From a checkpoint of a small image captioner.
Training: soap at rate 0.0027, 6200 steps.
Data: trained on rosettes with rotational symmetry, 195000 training examples.
Rows from block 8 of the image encoder of a small image captioner, named by matrix and row number. Rows with one number belong to one neuron. Each number is 128 + 24 x the weight over its row's rms, rounded and kept within 0 to 255. All counts start at 0. Numbers have three digits each.
Before each neuron's rows are labels from the 100 images, of 14976, where the neuron reaches its highest value: "top examples" is what is common among them; "peak at" is the part of the image that holds the peak. Only what is clearly more common there than usual is listed. The data: rosettes with rotational symmetry.
# fc1: MLP up (encoder.blocks.8.mlp.fc1.weight, 384x96), inputs 0-95
# fc2: MLP down (encoder.blocks.8.mlp.fc2.weight, 96x384, transposed), outputs 0-95

top examples: warm
peak at: middle right; top right
fc1.154:122126188137108070123108121108124126105129134112162101118110110134125096151109129083128148122111100134106137080134161106184152131144128160142145130105130154131113138122135183155103147117106134113128120109137116172110116096152145147139140175147185154159110125125151116136109084151074157119
fc2.154:148142132115119148138104179108106147125132145159119153173166116134118102186122140129149075155087110096159138154130145140105154152122075137081106109100118115106124138137103150134116130125139117123112109113103136178110124101113155155137119155077133109129107143083111174136117140078126126104

top examples: dark
peak at: bottom left
fc1.343:129146141136139136108150165145126091135151174147128079175140132121148144136113099158106150130113109125074128121082177134164162100123092156122145128125132121129126137113100123136122131155097138106095130158151130080103129132102113087143131101107116097141118103137134106075165139142077105174
fc2.343:127119084197128116150114150132147152097131115130130112168111145116124114127105111140109088142089131102100087118118123084103144116125152138152124119141165150128083145141136126118129168146103106151103124181132133101149129113121123163145201111141158144116115107088120147123104169136136175161

top examples: dark; earthy
peak at: middle left
fc1.279:156152119126133171137130143140146109129101123118134127191117149164134137122122147140150144129083096136135132187172146131097083149133123124101141162118166127091096110135134159167143134142138113147109153093119116140137140180154143080126152098109160089123108140113123101132113096088142094093
fc2.279:101121094141163114077140135120072120149134115129119111128131098105128072123123119128153131115119156073132169139111126127100136106123093133097098074098144071129099134162116139119139161141111118111131140144128121147116106118110127153128158109132134162099097133155141074130101172165140147084

top examples: pastel
peak at: bottom right; middle right
fc1.10:171140097125107133174141163103117129098120117116091125119143124130098087157138151198122137115124113108138093129149110105156137078109141127161114116083163139171124116126155156102083121139125133138158097129125163152168115070129138161118128131130128128141156129152153120112150069108130128123
fc2.10:133126124126136136154183115153155099152094193148123178132125101114139157119136138140094137105100134136076165129121121155125088108161103154159126087161150150128186100102135116139110118110154136112134108123177127099097124129097120112101149134142112119132112111134112089148162141130164137167

top examples: vivid
peak at: top right; middle right
fc1.248:140135093097143147152131124144125176132145160162126117092099101133143118177154063157138148143092158141118111134131136099061127092136140125135139110135135100172145127122128129102106160161127111155154146118106088135101135104150124169090126134156090126091096116102132104146124118143115166142
fc2.248:138133148138146143130111084137107125165115155096142132093120139092144194133139128147112127139149129145133138114173149157128097130115153113093132150160130094084142107096142061125118123097131170170135152099090149107105147121155134134147097099135123149087151090154111100135129083126132101139

top examples: vivid; four-fold
peak at: bottom right; middle right
fc1.3:120142128151104119139141131119133120118107159128162100134157128150113085138107101106133161162132133133136100114171149155158148112166080121133146113173132171182156182137153118107124132158131147095154110117129154147163109130138098161137142133128142167109137135177140084141107069135140162143
fc2.3:151146137148135130175170122135110097141126175086119143090098162101147151091129058113116088132159140149111109142126116141131138110146147117134129150205143109141124090120138104164122087147121163142107124136141136131127108101152121138100126109103075153113133138128128126156136101135157169147

top examples: warm
peak at: centre
fc1.253:215136139159118106131149132114135131136124105129160148061134149142115156095113120111129119155135142127119094097128097122179137142135113108161127107120142111095130148137159123147110149049135154124125114135143105138100110104150144175102132149138149110140100139147157123108128089130141179124
fc2.253:176126157115136109125100157137093143147140140148169152169149158114181177105144106144125122108131138126133116201183162132097151120146082121158135126103153121083136152155108107120115116119131102114143118151118126131143109084115110106134084117134139119103130119085106147135117109092142127157

top examples: vivid
peak at: bottom right
fc1.96:136158138132114147090091125138119184089137140152145127094149128119105135152114128147116164127103076141142171110147132129125122115133070145153103090191081153171122163094133106096100134139122133140120132119151117114134086116124122154140087135150115133140118162131165094118122106110151169132
fc2.96:123137127095131108148132071107128160144138166120126119113134119095143118119086162086094079089136151126151118115152123118118120113113086120120157100128095053128112155104157088140115108108144143115111137161130143188130135145134096123100107124115136104139130148107125106118074093115123122089

top examples: vivid
peak at: bottom left; bottom centre
fc1.91:137146151127168115119129127118130119105169146115063115119132136113114157109140165137101114154133113121098170123146102124109097100099134094143101159145127190135118115123097143112120132140119098139124104124146157070070085117129162110134122131207139108114133173113138149140132125145148119138
fc2.91:106116102124119121165119118125176135084179123159154123114139080141132199142119138149091094117152105136089137140145151119125133108138110156100141123122066145129131123095127132117150147115123131119127099140111107124172101136120151118143151168170152159136168118125084096139156114161171130131

top examples: warm
peak at: top centre
fc1.190:125151137158119126090105137126168158142115085127160139139121098118142163123155140136112111140142125164131068073125128115187111109152132125145133131139118098122095153142131115088135112108146131098134100153153153156145131046155123163104133158136148122140134112127101139098160109154178138136
fc2.190:190147148120146110182144118152130148158093154125157148086120142138149162117135138129143127127104121119150115127140122175108109133150070103178123149139137132105161131158140138143120119116133130128101135113140119096117124116147110070127047099094090110146115152143111109116089148135127122159

top examples: vivid
peak at: bottom centre
fc1.305:143117149145070098125107143125114131123139124105113126123118151102116160147101152138114121102075108168130110127124188127096084103160104144149116123083111137149107131098130133155107136157140111142124176169109103120122127151136134143131127161069110135101082131141156164121141104114086177141
fc2.305:144128148160130126102100152119103131105133131132107125137113127130156137122128092146109107119116154088113101098123137153144160124087206160134132116139140073132125104112159098128181176178139137124156157125126143091132143133180086082103141126130106122166143123114141087147112114117107110135

top examples: cool
peak at: top centre
fc1.329:139160118116124158133088136150134113095079109112119126140124090156122120135143142150104168146072156122143090157084162122182132071117117087148147119148132090143113135146110131132094156129117148160125106155150102137130156128152125094098113111183139105110119136120124126132129182121162105112
fc2.329:107128089118124113144102098107123113129103126162114141133116071116110177160105124134125099106089119145099135127144128125095123151096089142148161069108084091119088140119137129112131097115128141158124098100126126130155125159128146170124125113171187145120190128143080145125115136135131117135

top examples: off centre; cool
peak at: middle left
fc1.66:125144142109142127114130133171152118141061145127108124096124130121085130169127120126152158166130135130107141080117144133160128065138153132139151110142112127129139161147107138145132149148135158111117132105157103100129169149089158155108123209150131138160125111147114140128187143152155141106
fc2.66:147123130127144137181119109151114154102150118132116126108150137177134123102124095156138126120140142112145092135125142120191103134131114163160093140147175134119135068142118123135137072143132110125163130129171129082107144128162103146150103095098112165141088153099139170124141143122154164153

top examples: grey
peak at: top centre
fc1.378:151138105099135138133158118137151139141128131090135125196119157112126168161158150137122084151168141148112080148146076113131111120168116118122164137130094126113093109141116115123113116168114138150142150156173148144135122110059107123120132146129105070167128150141130097140156154131134136119
fc2.378:135135137141146145186151127137096109111140132143125084122120107117152085137151120125108137086075115110131103148163120179127145107134149145155167151169129118111141137126133166188115090146102117146135102134106138111135103076114136099118129120058098111096139140156125101141126155095123142114

top examples: vivid
peak at: top centre
fc1.18:136146122182116155111149125115123095141102127128144132135152147163130073107152152108100072156150129114142149133156121134084168116160122130078127125163161133151163150128096124100092102198134120127151062134131169117125118111145146154125109112128144135103118139090121137127112116116115105142
fc2.18:145164206146160092134117071145107104158123128132129170099115146145133135105141099088093157141164124171126113123131152114156097124114146095122138139157119132138136086080134092170148149145142158116122152122124136105142103150129138110160141104129095159090148095140122093125137126128133144147

top examples: pastel
peak at: middle right
fc1.121:116144136155139116166137182176139132060099119134147117109131129149159117134134149101130102082097141098143110133144135107139117123153143152158137118098131174078111138144102125151155148132097128190145122135124119100124109163168135120123160151090132100137155135120121115142100134132081099169
fc2.121:122117120136119114100143142086105141119156130172092115156150093108126077130123150128140147075086150151142127156120130130115151112141091144059104088144135114130098129151124155132110138124098107121117083108142116158133125129118153112151134141137149151228153139130111134131134149093126120125

top examples: warm
peak at: bottom left; middle left
fc1.168:148125151141110106136101139115137087161112126130127163181135128166162125124128129142108129190121110149143096134112103158122146134121113106141127092173149151142168127111122141119086121121114168138126131087132169107144118060181150151124145164081129176090138119149117125119126132142153117141
fc2.168:175129140135097134138152086138113083142119135096101146127122140137105153130094129117140143116132126181111103093156161117141066103162122134159137145151153126130142105093132153120128108141155157112143097083142095092121139117117143095157114155130127176111140140127108152129154150186158168159

top examples: warm
peak at: middle right
fc1.118:143127091133109126108143078103116145082108172127121146123122118137084142166128143150112080087109134134096131149136191103120138135133126136118143130121160157113126147139116127127160109085161099133125149155117127113138119111117135097097138128042153102113097114119116092089104129118175117126
fc2.118:115091128131142115123150140075128123111134151136117124131113074133096151117139079088136178122090136115130099125080104124136099171148149109116129145118123095101164136121140117131113079160130100133118139119143136112106174150102122104150106073125125144166159082094125107143087116126162147143

top examples: vivid
peak at: bottom centre
fc1.338:134122122106140152126121112121130147096138148140141161144082140119113164117127111100138128084088123136123131178130129111095066097133185135099093152105128154089109086130108129151132149126132091139124123162139097116107132155099135112122110122156150061084094130105135169144114146099137097129
fc2.338:099130082126108128120155126146124140149139140185122146158136126097203121138079115129116065125107126165110150132089110130127145135146167068164177123119119116120106158091133165130129123110120147121124143111115136124147151155084123122161130144130126103109160145141096146143149136170144113124

top examples: vivid
peak at: centre
fc1.33:153147152111126130113128108104110175177136172174129130099101146111115140159153171097148158133107164137116128138125099133101106125163162119131137124089151165134151097153108076125126130154136069110121155123116140124144125164141118115085127129157113094145163105168150138141098111116128171113
fc2.33:186150126169146160109114167102109137144121155158148145106158136133148140136160114113133079146159167136113106118146155122174129133152159117123136137145146092132117146099099131135145095132126138148102145119102114115135152144176138128131097112134086099078178109138139108082120104083113100161

top examples: pastel
peak at: centre
fc1.351:101129116150145143093163128151130129158147137097069111149113169129133122123135180151110118084112096114150090165119120109150106081142145117117165133146127147112110081115116114132117134141087144095146148096133154132140093123114132082100173101153155123084117125150131117091132130139145160087
fc2.351:101140164139165099147099097162176120142119164129128112089120134164084147119156153108139186122106147120120132101122098129197133140147153154134116144162159147162179098132114133156146126151138099137134109135130099079105139135128147098123133108119119149096160130132168110118133160122147130154

top examples: vivid
peak at: middle right
fc1.311:126097127158083117134117149146160127125137191096169136101086132121111093113132141085120131130137109081140118092098164144091126091138147108109128126174109142154123118152109156130176123140143110098145087125118133167115079129142138133111128171138121140125134150126129157150184156110145118095
fc2.311:123149129145178147160108148123117106124128152182152155154169085144079100133128088143164119123089072123157101142123117081150148156160162093114110123141097161150127133136126139159151107159124119124141102108143129139136128114108150140147136136096117146130109126122102165154177160090144130138

top examples: cool
peak at: bottom right
fc1.245:098103143147131087103141100089129099096095143092145117148157116146106094134106128125095158150131129121131108137132139140157150124117136126123072108126148159151137147121124117124149115107109129108087121131103175107116126095104081159132138173102147185125176131171143152158095113090160158135
fc2.245:158126162153145175175178114125152113123104146136131115142113129148165139118141132109116109126151166145087102097085140125180085106124161118128156146177128120126132112105131132142114076143128112140160153114105130058146127110123137126097133090120072136147120111102151115121142140123159109122

top examples: warm
peak at: middle right
fc1.43:141127154135098134162101150107094167138110123131090094108136125175106111111148134147145165118135150127121105131144118100166122128129131107160072093060131164077154144155123174133150139157139099122145070152140126143125150119141163096137123167161104136120126146114115099139132133121145152156
fc2.43:118089098118127141102133150119133131172135094148124143179138103098155145119100108117100106107086099118112137163132122123107156134115084142085135109092143135147076161125107146116119138142107134141140120096156106191118104150119110143112180103098152132155134094075106161122113150121151137129

top examples: vivid; cool
peak at: middle left
fc1.299:180164122086175104097119129107136140099132151155174132140123188109163128141140072137108127109165139130134144126103137120122130136150132138126157088164136128142076113147105123130153170162131121143129121133131124081137102110129113154153105129087159114109140192097109126128116156125128155112
fc2.299:114090086172117123195150116091153130135143098151153120109115117130103132128141125135111123113098139116112113096109103142136113141110087152153128099130105101136141119151137114125112133145107095133151134153149148148146117156093109122101075100119134092188153127114099056121116074141116106137

top examples: vivid
peak at: top centre; centre
fc1.45:143108108118138123120133119165124154152156082165117112094136104118168126150151128112100134122146145188092105162093109114102112130100145114130128083113138153115125100087125109147120170158146091149155089129160168114112113140118123120088109126161095101124114137111145086142145116144071160126
fc2.45:135103136062136123128099098125139165124108123151177159157137106096101139100144128144085094156132130143114172140118162161065119112152091130131110145123108135114125129115164080078097145115083168125101124146143142168118111102133136137118132128123109127096143095153134105114109146129123148157

top examples: cool
peak at: middle right; top right
fc1.93:105123122130159143130130114123162167103108128155137139123086136107114137132114157139133163120089145168115113150100158133119136152083098141176117147087154108072104099143110115112102134098127091123141139122104153107125101159111175114128120132144119089107126175122144122090127193116171155111
fc2.93:100113114134101123133111131138161160107138149146161119115179152150128155146101134130111084111126087196170117113149120133080090164122110098150127101070103147100114127097131165113153140089116130131118149108141129131167162145103161135117125149135155143134130116098119136117129099138154079148

top examples: vivid; dark
peak at: bottom right; middle right
fc1.24:124138112145129153130130087075108120151101128138163107149110172122119103116137066132130168168079103171119148128126081133134110143143148191094123105139177105128110105129132091169105124154168137068128142127132163133133109091142138123135124138120151105124112116146125146121115138159119113132
fc2.24:182137123129126134160126103143103133117143109137100172100103158103176144128116123082137115132114157128123148078099170164130143106144137147138183158176157146129124089119126092130177119112126144136104142130132103126098152160140149116148118123123073156168132150119126127119091130152106171128

top examples: vivid
peak at: top right; middle right
fc1.292:133137123117134141140116144143144104129166099133142134119114140158151158114138121109132163111128153133097166117091159105152139163131158152135114130148162112118136131145177153129133153150125107124135172105112129160199145107191133178147132098144148148089087131101140080100144174118145157122
fc2.292:121157126154149127106123114102133098144134120109103140143103140134118134077150122119077173154141150122158155121147104140175088107132148135178128118110106162169123106120141128096129170100134124139121129132112122148116121136152132121167127181112155124122130143184126200183105107146100130140

top examples: cool
peak at: middle left
fc1.240:121139129126141146144135143161113136131144121131114146098127103117183178173097135125154105116107141143110118163121130136037110160102175141143118151116116127096117110121099127152124153156121087141116147126143134115137123109132165130118132104180139088099116137094173154144101177097114136108
fc2.240:088117128145118118099111110155131137121139096153156129137144125138134138165138127118114068155138119155114152192144142131075104136120083159118085127110091162092137158132113138129117136089093154093116131150152129155169130135108142133111108196162128114155130125127100098147120103117119083131

top examples: warm
peak at: middle right
fc1.230:106119101109104114091149102138125131097156161159162150126133141141087182145111147111130124088105157135133150120117125128113119116136131123139118161107109235080099108140167137145167123097130109104125118139110085142102131166133095118135117147139134100139125098126126106146116100113107097120
fc2.230:136135122114143137100107122090143141132119151111110176197133101135105119132112113106187093129093157112146135137127157148145173113109150084125129179145135076128139156124147119133126118154121138129120114075132113122132111169093124132122095122127106166146160113114109167141123178105105112168

top examples: warm
peak at: top right; top centre
fc1.78:111145157137150125138140117117135136155119126128123125112169125145134113136108161095136169138149121152138141090128133168165198141147125094146144144141171151192119119153165142157080122105126166132127150129130139128159121132121164117143137115112126157149134175173123086089146104165100163104
fc2.78:130145149141151132136124145150125106125122116082126092180117184105165166147133167125144137105163142170112109148148154126140121102123141139192137131120168096100169098143123094110123125165136117115124103168112116097104110083174112131125092117151153161151125144155135138124116097106125113109